A small contrastive image-text model, trained from scratch: text encoder norm rmsnorm.
Rows from block 3 of the text encoder of a small contrastive image-text model, named by matrix and row number. Rows with one number belong to one neuron. Each number is 500 + 40 x the weight over its row's rms, rounded and kept within 0 to 999. All counts start at 0. Numbers have three digits each. After the name is the row's rms in percent of the matrix's.
After each neuron's rows are labels from the 100 texts, of 14976, where the neuron reaches its highest value: "fires on" is the input token at the peak. Only what is clearly more common there than usual is listed. The data: rendered roads seen from a driver's seat, with toy cars, trees and houses. In brackets: how many of the 100, against the usual share in percent.
# fc1: MLP up (text_encoder.blocks.3.mlp.fc1.weight, 768x128), inputs 0-63
# fc2: MLP down (text_encoder.blocks.3.mlp.fc2.weight, 128x768, transposed), outputs 0-63

fc1.428 110:504449563509535470501511490478495420464529506491473466452426481507485546537517479571516448576453538555567496539535499453428511452480510508524534457541569548505459506552414473515452456470494502
fc2.428 110:493497571483523500532494447485510523518459490496441498492515538490514421507457494508440479515447530488525555512480485446570502488497542483494454529474478501421436525509489475478505606533500451
fires on: "truck" (100 vs 3.3)

fc1.12 097:523480561501517535497466514483461519521568394463491454515478510484492488494430527496607514478448550474517447596510454566483484480444515502500482555510574489488529446453523480495522509546530441
fc2.12 091:433467477507570556482514510487546512541459556451515487487482557563515522519492451507469497492494487507529534530518510460554564494533477442531513465614512533477600495591488494464489474461464460
fires on: "left" (75 vs 1.7)

fc1.581 091:457471522550543478536480501437543530506477498469550497504514510507493526509536452533496546433492497435558492462508484509456447520415462541507527553451552477545485521540464470439440428514437559
fc2.581 074:507486469488498505492556459535468518440517518491463479514427433508616498488469610533546507558584546483498494501552455530479511470550498448503588528476486529459455497446547546521547581517467473
fires on: "white" (50 vs 1.2); "blue" (27 vs 1.1); "and" (17 vs 4.8)

fc1.486 089:469521471564539541466533507571496501476515471506530550532543473507530462473550464464530569552504538520466491512524545487469450534469507462554532442517520484534490494471558536488483562545497611
fc2.486 094:504477547498472462515515516449538479500480536598451527481480526469547520544502483458470503449482461470586523522542520460505571434530516499528515502423508463520523516555429497562473486501475408
fires on: "car" (100 vs 3.3)

fc1.602 089:560509516538451557501498484486434489503587475532515411551567546550507539542521542523489399486533495450506462502460466475537549528545445486570527495536524522465501533431507493469529489429523582
fc2.602 091:505447528474476513458479470497598442519557467589521475450520470487462465506512515445549512494521505484505476525534505539525480480496524539478516519511525525573546475519574426471490524429474467
fires on: "barrel" (69 vs 1.7); "dog" (16 vs 1.6); "house" (15 vs 1.9)

fc1.281 077:499560463507514476454522449417552495489567484445518557531477472511550510521502480638429495548472486506495464508466479536450505484485431539512475482493460531497496528508471498476464524569462547
fc2.281 082:508465458464520528473479576517463520471464405456448429505504465463464533557501559548443505505503528485475484561493539532535520531489473531560540541515532513532515498526535510506566585468444492
fires on: "a" (68 vs 20.2); "grey" (32 vs 1.2)

fc1.693 102:541549520471504486524526481454485530534496510495503526483453486537557468538457545548511458535537559544431505477528504443480487454471476523500586494492468458534516506510584571514547444537518558
fc2.693 095:513553508531474547498495499423515512438506492499512532580464481513516547480587550468565600453507556459505505465414532507453437522443441524452495555470414526468514478509478460534533533480529462
fires on: "an" (98 vs 1.8)

fc1.120 086:471433475518425493439458535478530455490482517396430504550457531551545552498551454491535527488532473514489436452436517508462514473482515500522564512458542522529469480477495415540525558510545523
fc2.120 088:492561531520499573473523463603504436457483452544498521532545455518498532507518557541464518536552420452476537511543529604491458540458507492549524524517514556530449526485493538478545437468490544
fires on: "right" (72 vs 1.7); "car" (22 vs 3.3)

fc1.437 093:571547522597559484522529540434480514465478565575490478501533504480514529475521448480506497454468496526558486486496532561562436547469500529522487448531440469524524509553513419455482436510467512
fc2.437 087:487470419484473553489469494482543518526465502491488451539418503539501509539456505533517541492470570484437466466489564403509540481440409495495493506567538433446542468519583565485515578454446441
fires on: "white" (96 vs 1.2)

fc1.341 092:455476503466444460399501545500519524416522516441453548463514532507481498540544519582502473498523457526479458538517556505465462528504443546487495485455543463484561512488481486499483417541529465
fc2.341 091:487518498562609488486539494551521550523552473537499462519516482462490473387478505486504590487453501503557529461463484483518512441550535510522492500492436546472528453461591479562513525522414543
fires on: "blue" (27 vs 1.1); "purple" (25 vs 1.1); "yellow" (25 vs 1.8); "white" (17 vs 1.2)

fc1.537 097:476463462513539483514564481527482521575465442506528516478552460465453483473497508491524466481574480466475491465458543473475541494492498505487459500486461516424469520423422535475448467510417555
fc2.537 091:531484505534433581545564526476471413443532505464509519464448560523529566462511544432527464517505485394503476578545447561537468484578452554518552503417484483519466568527468437546509528497565488
fires on: "house" (54 vs 1.9); "barrel" (33 vs 1.7); "dog" (13 vs 1.6)

fc1.657 098:466581522516524582524447527495445509531488490534495491519543491482482500475476510420470540503493573523512454522534491494451501441482468551532557598490477487498509462466498529412593536510476518
fc2.657 093:526428466484468476516606464524514511455528486510438494484510491559579453463478485527521467501460516450508488467473472500520498541531493408520453516476499555456426566476518456563395522433585516
fires on: "white" (29 vs 1.2); "purple" (19 vs 1.1); "yellow" (17 vs 1.8); "and" (12 vs 4.8)

fc1.478 088:577483487497571494486463514454536570473495480473446523495525496504484477515483575506495483522511540535527508542493449515469459576577580531457483485479543473536546536493531521473529543487557547
fc2.478 094:420548447509506501535503511483537469534490573438503489452504525516508522501421469528587509511497553530523502465483507474531512550515456552549540513496569471509502452436510457464481462511466503
fires on: "right" (100 vs 1.7)

fc1.551 139:382472487521474523442521485561534474393493555509493446571482488517465500444512586451581486478562545513501536431459530514508479598507484476537490570428528458395485500524496536484494525510516508
fc2.551 162:493460521486576591430501556546504529453530551446448522565477506469544528479511531502559521542484422496574513460514550536491556522496541456427450478461488459524503484571529561471487512552403514
fires on: "barrel" (56 vs 1.7); "dog" (41 vs 1.6)

fc1.532 105:454517422509565495445526538550545496439582479471455472513502532495548448480512489424479527432527463528520503517539529504471513504494503487535593502524470471429419545453542421463535507493503540
fc2.532 090:569558555564478480483498452437471526506456504526542487466532512424443502449515498516516477499491496553515488509518461538496477559491467449451455576504517490512510504515464499519484471472498469
fires on: "pink" (72 vs 1.1); "teal" (20 vs 1.1)

fc1.275 125:509491448516404578457489419504430519541567523541543471400520512493538561531452487454531481451525440527490520517546448554478490470531578511489553512596511529473521431596492488542456532488470525
fc2.275 134:454537431441463506468578465508446534447499556481574465455515514501506573555509482501427489548570440491504505527515530493495493539522601422513517530472529534503568516493557547540529505494535539
fires on: "pine" (77 vs 1.7)

fc1.301 089:513469469516512518574491514508524567485453488516486533499544532541471477554513586478445494525535470499473569465537517420503510431491477404463452508516470499518467605592461511521524581486495538
fc2.301 083:477512483454476465416480548549520475498560468523487426489468523541554515461502458466512547503460460503506415538461468515521516483572553599499475562512478524472479504544536444430503457534503478
fires on: "truck" (95 vs 3.3)

fc1.765 101:503489512472460532495446551539516538519582558492516530423518544490543566502555484534517520481452481437533487487514478540541399430465511482488570453561466464446492492541467513435477435546586532
fc2.765 102:480474482506556457486634537446555538488443496530549467479479447512501432515498494506535482544512460548482421526510494506458535537480443532523434559463458550442561498387485534482562553520476460
fires on: "blue" (35 vs 1.1); "black" (21 vs 1.1); "," (18 vs 7)

fc1.200 086:455488529558525491544551498507535473484564544446488483556525533465488549476466500483465457592490475426537432484423559535482456470442429487562573540548504495520451601469473496476533476474507510
fc2.200 083:506517469513472523510477460509503594522447514508471556537479463430476428462431420534560497451502507549484535520470501556529518517543468514488416494449504524418505550497585428555488499530490444
fires on: "tree" (87 vs 1.7); "lamp" (13 vs 1.7)

fc1.558 101:487513484493516434521539479546387550504604493509505485507504472500452536523479553496473488535499482520532567490491507513479447519489521472450479529443463508517416521497440510428563505455611635
fc2.558 088:473454541462445604530478482468562425437431529511495545495515539535509500484478478508435527454500505525521428494516469506564514544453492552444479526522545479517511578534559519636408461543524413
fires on: "house" (63 vs 1.9); "lamp" (22 vs 1.7); "<end>" (12 vs 5.1)

fc1.639 120:573487450521518463510540474500507546535564569521510487508431466586500535482452501448514487487484497526483498466505513564465483455454535493596548536529524517446432477490458516543550480469551521
fc2.639 115:386428520500491543488481565576502481566564472544417458537479555459450439505521491520484465504553424566517504527493504491486544431516419519500490481451504472485452508517422552502527491398480488
fires on: "lamp" (100 vs 1.7)

fc1.196 085:508536405527541453522468551460433555468479549516498503476496459478453457497473545533449544491525516451489451363493501482552492608500518474484544528429475546441480496520471492573579484532532470
fc2.196 097:455428510443524506508490437567565446417514523452624516512513541522508518506470505546457500489432476544488503557474511477454503440488514478461495493497448456489575525478523446489430573473501591
fires on: "white" (63 vs 1.2); "grey" (35 vs 1.2)

fc1.31 086:482499479558416507528521531449499518415452453525545531538513483466560427524497516566434537558532477576513494473554495489477452469505499434453461551533444497427539529457523486530566548534524465
fc2.31 088:566488523558442491500437434498383534528517482490398475473503527557526560505547467518557516524494484503529506426403494520523524443445518544527532476525502471579485521541513505427480503480507516
fires on: "teal" (53 vs 1.1); "pink" (13 vs 1.1); "an" (9 vs 1.8)

fc1.350 075:539553452439559473459470520517594513466528544485506511563562563499534459422495497532441512510507482481489467481555488483469563458526561515520478489550477502474507395465443501477508539507462518
fc2.350 077:547491496476546505540477406499509465425431445438513579434548477536486458471501462471501523563462474479495512459534489493549460462490490476506418422467476530508507503438544539568519436542486442
fires on: "," (100 vs 7)

fc1.160 087:562495462483477524434404471463542545430494513444566459491507463374509526527497489515498507491569546515536471476424496494568494515486463472541510465477538423466535535490478460517497522480543498
fc2.160 078:479506496494548522554502528493501454499570613462488521483481534540470467527464461579529565536466506480519568446523546510465463471515449492516558575489469551505407504495447436455473465578545486
fires on: "dog" (76 vs 1.6); "barrel" (22 vs 1.7)

fc1.339 096:524509488503435445491532476504474472496513572483505486506472459622455472452500476454529466539518591527467482437574489536430456540539525487445489427543507454510516507452509528442466444510524461
fc2.339 104:467403478473563515592421488576499582501534442533554534500550570447452555542498520448482456529478442480557503464505545468480427465473459530470505560503555469486487569455548467494569578506534464
fires on: "lamp" (100 vs 1.7)

fc1.245 104:446506466493505486545495500535433479500440485579486484468472540456468496512513564471433473525540486498504533477494496553469510510576441455527511516512502443408556528493461480461557542500495468
fc2.245 108:476502500550522507505523540459477537384541484450500499474560530482444473428461485431549451535530545562482453445555482429561505543520582517530523449418504534548430461482499420522520505529497534
fires on: "teal" (56 vs 1.1); "an" (12 vs 1.8)

fc1.752 089:453531496455512445439499588504517511386513487545514528489471523540471528498499542500479544548469488467572506497544512521433468507518547481464494456415487492463532483592494464467460516407550529
fc2.752 080:482454535485461521610466467512481510568450532457506489516499473498562508441519495471490451447549515501488539481475520483603518535448435572525467473550523471449459521501449588550489539489432499
fires on: "house" (95 vs 1.9)

fc1.604 117:499510518532499488495428482549518515471527508490460535556535461568476482487572502483425530509502488527575490554558427456510490531484549502479486576440483515552538487432456415481503553547582528
fc2.604 105:490444518428505497482442509567442516500428510478451464483476498516569488454496460471518484575583504512455533464528397493499490505481542555524573531559500498477499464511563491454521515473487549
fires on: "red" (100 vs 1.1)

fc1.576 087:457489557553472488466529501531477518542462537501520513529526558442457504520477548440495464500483600543495460466562539515527522520535533457564486484503546425528448440547529535474511504493487467
fc2.576 080:544522456496538482501495522486547483470533471489460472536535432471592449514491463488498549495529459474477537523475516535445430496477449517441460514589502531484484527530546488485459444432487522
fires on: "right" (100 vs 1.7)

fc1.56 089:528554530487481569472499498468506434546501466544530464540500483475580498485428485505545470474459522497460504570568527443540541469460470482505509523460539457488501551457488539467514536549548447
fc2.56 089:498536456534538465454561519522557521492533524516474513454506500432408507474491506453476498508426487519524527490434495500478541476453517457492588437567481489474571470542459438495457523446505508
fires on: "a" (59 vs 20.2); "an" (39 vs 1.8)

fc1.135 094:453505479481521537498475549436470506479521496507469415399440455517501534443501513514490570535509551498517539478487463440577507434589489507494518548549525545522448555466542505478473507455554470
fc2.135 095:510552535560548489476483520516484425463552456436482448489533490514435556488478551457509484505452479564401479548461545530561517512448549464538511504568528452544527486492461471487487509484442488
fires on: "red" (100 vs 1.1)

fc1.631 115:503533432492507483517490479494443492514577413506463514530497546518617544467543503494508527474508512550495559550484538511500474511452552510469563593535445481462467453469497419468413509419569482
fc2.631 116:486444499579452480482449555562454477490457544469504496470555514494436509495571535565480485499567554422523477523535463514468516554466494532502508495506483489531583511497498499481468516470515508
fires on: "pink" (72 vs 1.1); "green" (13 vs 3.1); "teal" (8 vs 1.1)

fc1.600 085:540454515524455517546465501433553528556496507509528496475515416468433501439548495472490510507499527514515493539446500571568420484488475475429477528417575479501554492611533452462536471519537476
fc2.600 081:492516427427500433531573541511529512429467535513454474505521504550606472572447463501458434537501486531479530511503509533497589449546502564556559492633463480467494452494536463466547566481529513
fires on: "white" (48 vs 1.2); "blue" (7 vs 1.1); "grey" (7 vs 1.2)

fc1.115 109:506470521543525406526448520424500466505463572503485501461459483534475502454512527506442524603500499459473490400507528463513499524511463489541522539532568490553536441537518479528536532510563480
fc2.115 100:551425494419548548512506531549517553469551484559403457538514473506485419542523592487517546494519513508479485573514494543457452474447538480426546531485450467504542512417499503475440486543555565
fires on: "and" (43 vs 4.8); "," (39 vs 7); "purple" (9 vs 1.1)

fc1.36 098:550532518511515500578463490489429557434471495496527477498488530438520533515476508454502457511488498485469481500558537480467567571481497519526512531539568510371529510497546505462498605531528434
fc2.36 105:470465479395493369531525500497546500538562481490474488547583535504469427516439484529543522495505513438513536485470512499551486522547584495490515476503501421534476471524479555511486503401472461
fires on: "lamp" (100 vs 1.7)

fc1.543 130:530484503491486526523499491510478472467515506500572443475503513476435429454514544435450525482529526488568488498555504496548445516457489510483476592428522533428526511456478516477527489499493505
fc2.543 106:537490519541510492535546501529479524510500500518475515581453470480539576488447498576505488509494529475510471516458489491472509565477534444475547458489505451481532519567501459459440508519574423
fires on: "an" (44 vs 1.8); "grey" (38 vs 1.2)

fc1.507 104:519515469492592443449572534528539528431600471528533473598424438503507519518494562526520584511480491496500446498539451563538513516505530450469492516522513580545548510509444432502538420485510504
fc2.507 102:491522534533556543529466482533528511576551553460497476428428513484457504502507502486451536412528508495441434488483520407510488479506524559457533536527545448510544516481551466564456535472540499
fires on: "car" (98 vs 3.3)

fc1.596 088:467530493513522504514461508542499557404551605557468506562492524428529525547521464527529521406480533517482584494462520494547575490573472482458550489432561506497484465468472488559555525532539515
fc2.596 093:487501503506472525465636478528443482543500591458447471476544522512539499564522512544515551495490454421522523518494556500546431536486525544476479478518544492544538430485522578575521475462509484
fires on: "dog" (78 vs 1.6); "barrel" (15 vs 1.7); "house" (7 vs 1.9)

fc1.2 094:516472461545563477517493464474580456511457529503507532536503510454494448454518511462532464511471460464495444531482445453562481612479449522546518493517518514590468542492521505506535476578482535
fc2.2 091:597456507503460462410539502446486567503495523477554550476549514523478484559489532500477494454513511524508517472590540463526516526516488532388471443477398520441539467451517455545542548487488475
fires on: "tree" (100 vs 1.7)

fc1.335 088:509466456479439508508493484555549461544539505544510457533534450509542481506530514501542542566490481479533430553491482582461520536493539520487553530488467468379446478550525479458493470596538547
fc2.335 101:502511509438552468525508548458485397429487475555464546528483553535469563458463444546430573538455467544532538480514505451473468571491475464472411526514574498519538465437447549482450437478446413
fires on: "grey" (79 vs 1.2); "car" (21 vs 3.3)

fc1.739 102:547459548464452457532519504546454524576457523510492592445488532510534489450464528594461502559481506520568500576440544442450488494510549487541465583550494560559438521485495542445519466514508451
fc2.739 096:505522483569509462475589550510497474445518477550462546545533447498576483528491558554559563407528482562486500496504517415447503557551522482496517472505486487555500476477499501559509475521496499
fires on: "pine" (100 vs 1.7)

fc1.297 082:412496495479493555486489444515480491520487492573485461499522497523518467470499520532504576563557496527556508389547509471473511501536481455498468430521413412493491484549461499510500491511500525
fc2.297 079:518474498511475439536470546480470539474490481480479593506469521493448518478525484419506383468484409382493494533475475547550491528440503534478554530507552534465490518483479485485473555453467444
fires on: "lamp" (100 vs 1.7)

fc1.696 114:565512450555497586489579499488452480444506420487505502517537489529506438536434612498552494491518525503515474478534494505507470494469456479601505447558431533536536542488481452511507482505477535
fc2.696 104:422483472484520498529461452496598494543535496454516519453534473481485517414534468498457461514551528490561535497469510465449547490570518502443602518510494514475471545499448456494507506523434539
fires on: "left" (100 vs 1.7)

fc1.237 112:489549517510473497481510593481520565469554504575503505508493546550484471499462453457469474557457516491528535531472467491550561454446486552479495422456533527464442465474495504485463561470440547
fc2.237 118:439563476527507492501490492490505515507502513575557513501580578549519450498484512536437509544427478520539500502502545526546559479442554442490445444520493522520513474454542450585527572528531478
fires on: "car" (100 vs 3.3)

fc1.520 101:481553501545509461477498488551492544478474561529590482469473488502428494492474512506508508527522510558514468543524443459472464534571475526541577497512544474486513529555424496439497539506485488
fc2.520 091:543506460445524543556439541532545475457452448537517601568423529509538473570527493494508499500548485518482488406509486462552505455500483475497533507481496458434604484498491522468432540478545561
fires on: "and" (33 vs 4.8); "yellow" (30 vs 1.8); "," (20 vs 7); "purple" (14 vs 1.1)

fc1.713 098:514463527504499592458528463468495512507450552461616466417507491516570522524515506492509465522488504527466487546542503546555456554451504550456532560538421510491566461554560493515488493481450505
fc2.713 101:525512503457479471442485475521491526465570482469489444551475470575465490456493436476466474481537469516526520539456495483516412520452515469488509450487545484531531467541538480472469592481499581
fires on: "pine" (53 vs 1.7); "a" (47 vs 20.2)

fc1.413 125:515438485476472487504551416449541481488523513556520520480522573402473441471489432424506532517478575494522590571491506531473510513541480563525562457461461487471427507441531514581526538521509558
fc2.413 146:423550499424439521472499519515485476513456511531495448553563451522506491546548488446435528560421539483449543517490488493486448509579444521504567542463500508499483457482492538606507517450426540
fires on: "barrel" (44 vs 1.7); "dog" (41 vs 1.6); "car" (15 vs 3.3)

fc1.325 107:479474494556509498479535475536456506555567478531591535521516530545505573502579561440500441561512515505504458459480437459503508496500519590493556533566496473489481526510519555505448447531508506
fc2.325 111:477489405491485516431493543532490441512521572503579546529432469540505447513538441445513510475498537499503505504530498514541487410546440536468544437433505571471481443446539448520475455545485444
fires on: "tree" (93 vs 1.7); "car" (7 vs 3.3)

fc1.318 089:562536555457443505555508466483479513568490507561505529491558494467441510564444514526464582447557503397478497576469524498494505561520530502524522542530506526432461485492520465568525532465542487
fc2.318 087:432469453465528543443463504568530451539429491475466474529472528547484545486497557482580463559496438529486463451494493482469519465469524547429450515501474516626560489441511566443555541502528528
fires on: "car" (100 vs 3.3)

fc1.30 094:418475507562495496469511452548494506496455509459515500536475514557465433458540510469540518398450519493516528470514590458517487498501463498453500504468557554452538471449484511416537547506490469
fc2.30 088:466485469447510536538476487446485468441528478534482475497498443416555493492488496506467493548558404509486500490492480550455515555491482537524408533507417421482480538515512533529476469480467522
fires on: "dog" (89 vs 1.6); "barrel" (10 vs 1.7)

fc1.23 094:587547548468488518490533502451492439496483539563480472512483521515538541527508515456501538584489492487470489547512512429483454525573462488532431495540553513419484492494492536434532529501497560
fc2.23 116:498479510499577548498494490518514546541523442551493471500525544506396447441466502433522541486480501491497518555480505535485448503560530415478529481482495456557480474518450521538441560572442483
fires on: "car" (100 vs 3.3)

fc1.326 086:547506478525456454515519502575560490556565472509513475573532479546477453442489557499526470501513521461486474539450542483475513477603516528520514571486528514475515527522531559546525495462496536
fc2.326 101:520394452471542474487557496482399533426484491532525539441473548494531478491459527549538462467535499539528499501514568429493464514573486527563466498490517503542535507525527483476495509458503537
fires on: "pine" (100 vs 1.7)

fc1.359 094:539554514544504542545498561436461462518525499558539488473581460458509558477492520521482550457513489528477485467496545522509525514469468541487525462525563491558490490531495517427527510552490477
fc2.359 089:479490493430460437572516446559477508449545493481490534467407535528454434539475496515601510540478456502519507517518482491515477441595529484542451545479439459474477472445433500555473529491511509
fires on: "dog" (63 vs 1.6); "house" (35 vs 1.9)

fc1.211 094:508538416479501423506420519408508534507432519503457471525496483508506564462498486529522506526520477493499499402512539489481477585523445527470538543523486495500496521459580464544462446471575527
fc2.211 095:526483429546430509493480535409518525482539450499489491511448476497515504558504518490477470532541530535545479493522549534548526441506521421526531531540528563477538496491539524487482492464476499
fires on: "," (53 vs 7); "grey" (46 vs 1.2)

fc1.488 103:469445449526526534488472498476492502445550522533501463522582549620430457529504519470517481447554486500476522543501484488536527574538528542435506484420527492464474537534479507430544453497529496
fc2.488 112:438479520505501407502500492422552436471511434575512514590486515511512472528471440512481458574513513460544517505493545523562469540519535597427499484534499481461503499540495499559533499427453472
fires on: "barrel" (87 vs 1.7); "dog" (13 vs 1.6)

fc1.383 096:467480506458493456427477532540511429515536571416541461445490546526518473504533525441479475525506497437505426485505529483524492498518504510502507507504431503516515474484469522456477497520472528
fc2.383 089:479437461484526499534511467473532544489553446552577545507433484453508496466533540482508523490527479552521527496575494525490516432513457559491452406486526523499529502442558530496576486502542542
fires on: "tree" (100 vs 1.7)

fc1.547 090:531432511544577511542493511478515448587460557515516532537457480522455534539492507515438445462474569515513462434476490526555540434487543456450488454521473476449496452548421518461475445560516504
fc2.547 086:483560438431514538516547515503450440442460488473506549478549558504547509476484481503501471457502535565522468502486487583505485577509510495565509531574543551519486472475551470587481512492484457
fires on: "tree" (100 vs 1.7)

fc1.564 091:492531383580531520506566402489443506476457564558535593496471440535482486524529518508487600524530567471517440534490480520432479488493545475463563497506536471487548476505557464470485497505482543
fc2.564 086:515456588425499489552433464583595493510556486490470464471522455488511510551552500517522518542526428540434461447514496493555478481489453521525499540486469555415507478434475502521494503561601488
fires on: "and" (81 vs 4.8); "truck" (19 vs 3.3)

fc1.400 110:476518420561436518495461493518431574505503423517497482500501582455410534527570516472596521545458472479479536445492476526517507511494443500573543494500508516452473563540497452448467497500489531
fc2.400 105:523527532457513576499483510465488547483476508571559512434539478486470534552437537516511514515544440503451471502534464521517520501463476517494415529447474490484543596493527535466502490456402495
fires on: "barrel" (99 vs 1.7)

fc1.549 089:501512448526562505458458446433539460484485524483502504538434486456448511514467449505540509561523451560438432466469518438477489458494471539516493447515477505505496534471561496475522507453493452
fc2.549 090:505435524493494514495422515521473563502531524458595564476497534591486483520520588560432462498519516404523478530489446448486536486512499468428530514496454494507466483550487557581473478442475494
fires on: "a" (84 vs 20.2); "white" (15 vs 1.2)

fc1.625 084:520503451490494437446501464435505436466546491479611490407562522440551502432415491453465520402414490490504453489548453475504449524474451493518495549511471513494510507550523532435513444467516512
fc2.625 084:432495510458509521459481593491486647510467563520544455487504475497460551476498496493494496503500497473452456534453481449490534472516497489472484474549592547464558453484518540515515537479436565
fires on: "white" (61 vs 1.2); "purple" (27 vs 1.1)

fc1.113 107:475481531512527444444540488455513441534491495583542541504476503442518506515540498465421508547464603454447563572497453556396518528486468501500442511534507508501437524505474538537446492473443512
fc2.113 134:471455428497456531524493449455564508500424453550499530461494532518445487513577525437537477605483522485488567508430520455405539513515514448464467543495492456501490452539451501508443536511413543
fires on: "truck" (94 vs 3.3)

fc1.607 094:511618527473458508505468478508527493480506432467548501525509485555470499471535525493519531478478499504523419560461492418522491452500521539499568578515537487452570531474469515563479455521483449
fc2.607 084:545476478453533433468538504619468556547464486524455548465515430560463499542421440529554484574502573490495483468532534520524571516437507531526495498422526498486520588481498466450476497486556548
fires on: "and" (49 vs 4.8); "grey" (20 vs 1.2); "," (15 vs 7); "purple" (9 vs 1.1)

fc1.15 114:539478489516498505530472475549468511548559492429488561503493460514428587477468514500566531493543571531522523554500471519443485475432487508511448514568472508454499450508524568473529488496510441
fc2.15 121:505427500490476422479571511572517491478492496491493531551558505473460450506467506515553536488472527502517501512411561456466471528546570470586524523505493489587508461440533516529491473460507511
fires on: "pine" (100 vs 1.7)

fc1.503 098:552580433506487465447444561459504531499521513524407492448448509553503571452476512563474554448501455541528509518504576481546485510544486482462520554460488537556462495537539408428517482489474516
fc2.503 111:452384550475496483465511531462521511452449510527566516530532496535565461541520500589450502558536495517492524515416544506492509502454454521503508499464504491446521492515552496561417528477572460
fires on: "grey" (94 vs 1.2)

fc1.214 124:461512492508508469514519388502398467462580533569486514530505619498471403442489491511528528426531508530487566487489506462510539500508491483494522509460498475459460544477481442531518493479523469
fc2.214 117:493444482417512485473492570510494499510455488405453489517495478476507549552534501540505478513474460466550474443539552499537466551522487586464497541469512462482489446513499513439504507405442501
fires on: "dog" (98 vs 1.6)

fc1.762 108:487464490499510503496490449455418467594432510509453524533405496527494504515522567515462475553519471516477498467525523498525518462475449511434531494500510541483552573551463506492521518459540463
fc2.762 101:464517431501508461478484522519478465481504471489490473582489520531526524437482508538506486449561487518489450431496570515434523473487502473550484450445497487451498476551445563408512512446556600
fires on: "teal" (47 vs 1.1); "pink" (20 vs 1.1); "brown" (9 vs 1.2)

fc1.439 095:517462533519536500542538594508511464494480537472486494454470518487522491567518543520515469512472570473572477595526459443491464519452513534486549435505533440516478484453534517501488528478504483
fc2.439 086:520480457534472517485490493475456516460504544511477575472478489534483502453408455538440574477520465553464536449466530527521496528495480521515480511503512553503528592532517513530469510502501555
fires on: "an" (93 vs 1.8)

fc1.172 121:517501545467473501479467634528503488496540569426535485474565470528527516464432519495545498511526487471497510397509506573535504552533485532528523549514529519514506496482506497536561481518511470
fc2.172 117:489431482479534483473494478491564486449486477490538527493494572501464500457462487592489442453461472525498489532517491478446452468470439461443584475503463539434451470463440461426531577418537484
fires on: "pine" (100 vs 1.7)

fc1.54 088:453422529503537512434548541476538491515418549449450542519488526529590548443560594518472435495541473409524510487484527521524471529509483423511558498430513514461531487516453498486455553487420534
fc2.54 091:501470525559474582512461402577496465456576479507503508475476490539499450486467520457566581535600520510474472475493551468476527523500478549514480486465516525440473529513559582527511481484497565
fires on: "barrel" (54 vs 1.7); "house" (26 vs 1.9); "dog" (19 vs 1.6)

fc1.651 082:502507531550484517406473553565484508577499435519516463536499497504489467488525535495512503554583528528486498498529490430443550506420525476535440488517479504584514473400489483443451395528499494
fc2.651 081:491478480467515455470488491554581491459545566530512503492406450467533502498513533559429512477467413512529502510489485476492485520491496548525533529528550497465567555502525368516417537505489523
fires on: "a" (100 vs 20.2)

fc1.183 080:484540500507513532462449507456443514528512475500512502433478494515518524537436525475558479553494506514509504453508497518488438483511592436474519542461481489486469545468459518587564520481548475
fc2.183 076:492427553568572507544512536537543544510507555547532493460501487499513534519510511487453520456461451491524515518464456469501545572494445565511517488453502441549507529527426509499483457518430455
fires on: "lamp" (100 vs 1.7)

fc1.616 101:503439510538483413473445575518448443434486528481516535506489518533496476498556498603511576511438527540536478477522528501475494518483526583436536445532495520479541490480564403527453530449553513
fc2.616 097:453495477498468542482436460478434500512540498540516451496500477516525500509618504541536507539474477498468541559502500563501517559446422527525553497476456437551498458543480465496499451513563542
fires on: "orange" (55 vs 1.8); "teal" (25 vs 1.1); "grey" (9 vs 1.2)

fc1.425 089:466477471574496489516493535512450427430404474506467458505447464456512482512468485582484486572494544570560491523513432485469491476586469604471470580502545532514520465511511547525552537500472500
fc2.425 086:528506460501485442522559502508433504574560545518485560483500562515527558519470637501569560526605455440516574486528459547493535552508535521545560503475460434527458510512506493459485449513543504
fires on: "right" (97 vs 1.7)

fc1.93 100:542427480566531571516497475527496548532630578505475564495488524505411442640450473520479507510517526500490501539475497557537463510514482515462503510513456506493399560515530500465493485512485536
fc2.93 086:448544526508464485579500552446455467456439515488422485444540498558462462445395504519545453453449469476468458442493530476539481504552528564501479497454579456480525453494495547580492479509503494
fires on: "teal" (57 vs 1.1); "orange" (30 vs 1.8); "pink" (11 vs 1.1)

fc1.368 089:480505493499494399531550534483518445462466516444453434471484501525527540481522569455517562598548534556465537438574470505479505457521552524414543503486492480549468443454475504493505549473499491
fc2.368 092:491461433471477491518496493496500518446567411494465591451548438504495503503497480452467484491604492497508545576425457590491497527526522448547526483533451480520483524472496489521485451460527516
fires on: "pink" (78 vs 1.1); "teal" (22 vs 1.1)